config = dict(
    dataset='made-up waving flags',
    train_examples=195000,
    crop_scale_min=1,
    pixel_unshuffle=2,
    lr=0.0023,
    shampoo_beta=0.95,
    merge_dims=False,
    batch_size=128,
    epochs=18.6,
)
Rows from block 7 of a small image inpainting model, named by matrix and row number. Each number is 500 + 25 x the weight over its row's rms, rounded and kept within 0 to 999. All counts start at 0. Numbers have three digits each.
After each channel's rows are labels from the 100 images, of 14976, where the channel reaches its highest value: "responds to" is what is common among them; "peak on" is the class under the peak. Only what is clearly more common there than usual is listed. The data: made-up waving flags. In brackets: how many of the 100.
# conv: 3x3 conv (model.mid.1.conv.weight, 144x144x3x3, each kernel summed), inputs 72-143

conv.96:516484530457503516497500505511515502485478505459508524484488501447514537499502479506463483521486493459529487525482477497468499515521519511524509528519461511491562486520456468472451540461471498489547514491497497472522
responds to: three vertical bands (100)
peak on: flag (95)

conv.4:445529473494469419488494491511479471465462487480480545465517486487507520495462465437521504482483507476499504440502504534520510503502520514482514500511493514472458496484511462496443473478504499501508503516540512486470
responds to: offset cross (99)
peak on: flag (90)

conv.129:483568492510523489513494477501514502533501509479494495474498472449520471493431475488461485494485502516547509502517469479482483464510525493478492499542481507505518478494472525534492418508515456496513491508491473475498
responds to: saltire (80)
peak on: flag (95)

conv.104:518544498499497483517499486505483479499515464507479498504499479499497470477502493511495469485491502422492468492489554456534520350509549507511478506558488518483501520479477540531482482502515525508481481507467490493485
responds to: emblem: no emblem (77); triangle at the hoist (65)
peak on: flag (99)

conv.77:496486497515497545495509509507480500532474531506508497518482515552490476516519482428495369499485481518519496476494517468447522545484499549546493455513477480493498471487481495467520511485512478505521497499454456462474
responds to: quarters (35); corner square (33)
peak on: emblem (30)

conv.82:496500471495492494492486448523494467480455484485502470467514544485533478540479533458506511491479490503531529489446462502458503493484478514518515490466501500509530550466486492480438504534514493508456487509483531465506
responds to: diagonal band (77)
peak on: flag (84)

conv.29:491522494478498468482490524511492490464486532499493530492517504453520501522490495521498548490473501460476550492466490485481499483478505487532488544544460490472537523467486459459460504507487508497520491479485496512480
responds to: three vertical bands (100)
peak on: flag (96)

conv.103:458519502534544477480506502538489481470487532504493536413537482501490501532500512483490515458453498461488492488509515487474468456501506470508491558511470490473543489509515490510489516470523513513499505483486506526462
responds to: border (38)
peak on: flag (98)

conv.137:458477506532498534522510491482504487516472535496468491483503499510492522509508489431499456493472449517529497487454476511483506477466507504498465502478485457470532469471459512498487510525505454483479513515512519483480
responds to: corner square (37); quarters (29)
peak on: flag (87)

conv.27:529485495485481498501531503456452484472484474484466564499482496543479527467470490462549473488473483520488530473554518483466524492464516538511441506464470531462504533511485450515499505540494450489474509503477487477506
responds to: quarters (26)
peak on: flag (89)

conv.71:531463509532517482501423539460459527459489470495489492472507489521530487516477493523524495473524550488485504499542540469525475489486505490526511504471463474534510479507497489524492558471541484533475513486475496491478
responds to: border (41)
peak on: flag (97)

conv.89:439538476464432490505515481512473494517479483451470505457532521498502510516512531530466480500464521466447468494521488504480490487518481487529483478540471540466519499527513476471484462484483511506536470484478483451465
responds to: border (66); many stripes (34)
peak on: flag (85)

conv.44:519459491465523439526497481526492481495476499479479482480503538508478467505503487490464500489486537496477457499493488498493488475524496492494500483471517519467519514519522548495529497489533475525497512469494506464471
responds to: many stripes (50); border (49)
peak on: flag (99)

conv.6:520490487480513508476507519490479470498486509494497516501445506491506514500499521536517501452494492535521480513453495504533500515529386515451496483502524519531450484486487487428507503509525471508459485456502485489511
responds to: crescent (71); two horizontal bands (36)
peak on: emblem (38)

conv.136:487557498467515436510493510480533498505524516489473512448527471462466487486443477486472493463501506509514499508519493526487466504501515522468488505501482518493537504505521533523502435536537469481515503512475481474487
responds to: saltire (100)
peak on: flag (95)

conv.80:461468494489480493511498527500495539515490508482497498473472469517474488504508469494504453487510520521494502495460548470463496507472475529475479489530523491551476439489491547531515505467490477487503526479472435474472
responds to: triangle at the hoist (86)
peak on: emblem (43)

conv.106:473470491509527475465505502544469465474464502463507516473514474484511517495505521462553491486465458506496518484479447493501514532442512499498493513521498523460483529473452474516469506455491486478499501491503529546463
responds to: offset cross (56); upright cross (32)
peak on: flag (94)

conv.108:510555490480520501496486483479462469501505498517487509492512482523495468493482536507494488464480524481472536500481492539447523568497462478487525466481513450503470457468479518482468528488489543497470492473488508519517
responds to: saltire (87); circle (33)
peak on: emblem (51)

conv.35:488497564498501510498541538541494509508464470489478510488510475522477506462463473533490434473537464519472479473487520507492519506519469487492487480486480458496479471497459467476487476479476482470471501483489474478480
responds to: saltire (25)
peak on: flag (72)

conv.93:448516514473541489513481497507526490469499481460500499471470490481555473499488476506516469503464516464500515473489536491504514499492516520488500525505480411453486502452517540511445509501448504512497534510512439501521
responds to: diagonal band (54); saltire (44)
peak on: flag (88)

conv.102:477493484477531513497491505508515468456529502486490499466481450486587481510465493505461502496508547522523548513462459506482487516497499501494527491499509400502503460451497522503485515525474487547479501501504448513522
responds to: diagonal band (53); saltire (46)
peak on: flag (89)

conv.84:511470517483473485461512510517505483494482501488491464489459473538483522506504468467504471500473467503511503481508506487432481485489494529561497507558534469485526488456465504492521463498463505486521500511510513478478
responds to: quarters (40); two vertical bands (29)
peak on: flag (84)

conv.60:508479506460511438508505504504510490496504508482488539500504485446492554507453510517480561500497515478483515490454500508497478542508508553492488542508508428480561467463509491484421556477506504554531486518496484526511
responds to: saltire (53); diagonal band (46)
peak on: flag (92)

conv.33:497532490505498459480485470502467471495466475493495483448476493435499487505511489486529514460514533490527509563492501507454511521484450540508514489473544471522463453499475502497506542461527504494488469478524515533475
responds to: circle (51); ring (36)
peak on: emblem (46)

conv.117:439507495502464505508500499512500492514498492488477486497499479542482496490522444462545436510499484489492512446476471486489486492463499532553502490494482494499493493461464463486517509457480469493511493504484487463472
responds to: quarters (41); offset cross (36); circle (30)
peak on: emblem (41)

conv.131:499476468426495504522480513497514474488490526498466504466523530457481517506518504536496496440488490478501504506502561509547471403493516489529499474515453475491525512501518477522485513522511468483500472476528515519479
responds to: emblem: no emblem (99); saltire (42); diagonal band (28)
peak on: flag (100)

conv.67:534458490481476484508501511525467504438511527450480509469496483510424504493459444467474502483495501483526496496480465491514490486464530508462504486482479488527495488510526519530470480462520493468496486513498477475562
responds to: triangle at the hoist (62); saltire (26)
peak on: flag (100)

conv.91:518518488465473493442541516496474486498493499518499482505442439525467493507503407481476482477474521461529517517501493481487524500510503501491515550507533451500483513487452487519500500510510488492467525520487514492534
responds to: upright cross (81)
peak on: flag (84)

conv.94:484512492523543494505507506486508490491484474467476522516527503491533488511522529473510431504508508512515480444479501499481448479477500544507476510484481491452490465509503501497498444489508517474510506522441511482505
responds to: corner square (100)
peak on: flag (100)

conv.134:475496495486471503490505454521454449475464490516553492452531499522517452507473507502477490489476493486547493498465457496475478483556496481535474500516479501498521476475508521484517504497496489502458539507504485487480
responds to: offset cross (58)
peak on: flag (71); emblem (29)

conv.132:475510508513501501497505477506478512522482504490486480465538487474507468483477457529501470481486525473492539481511504475493483422488484472480483547543487546434478506523508499558441494482525473466482504503479518468533
responds to: emblem: no emblem (98); border (30)
peak on: flag (100)

conv.46:485517500443465528490487492532509482514445506513447447503497514510440497492526502440489497495525494517450510467490500521494490514486515488530481459507496496456491482529476447472483459482464470484481512502520515494460
responds to: upright cross (82)
peak on: flag (87)

conv.141:532518485503533502479483532460481513474481496491515505435487438488485509490464499503506500446503521508506499502476494491537494510445487536549426511477499494501548524503479440508490509473545513481447546483501506497504
responds to: diagonal band (37)
peak on: flag (81)

conv.79:504466527500521485495516497467468503504525474500481485427492456483481484503485536505473537457495491482482522577481496507458503519496435514496501492489499524529446470507471487501480505493520487500448492499505496516495
responds to: circle (67); ring (30)
peak on: emblem (71)

conv.100:502482491481519513449469492509462517529487503472495507468527494501535500523468464502472473493471490476500455492477492494452509475497502509462514507538469492507505504462483524507413528490502495497437489515469494500546
responds to: border (46)
peak on: flag (96)

conv.32:482577468514501509502494498536495488463457492492479519466517504515530505504522532418513514471513516447481468489466514525474438524505493475471483491484482519526500503508534507504481465480457496521449501451461473519514
responds to: many stripes (90)
peak on: flag (83)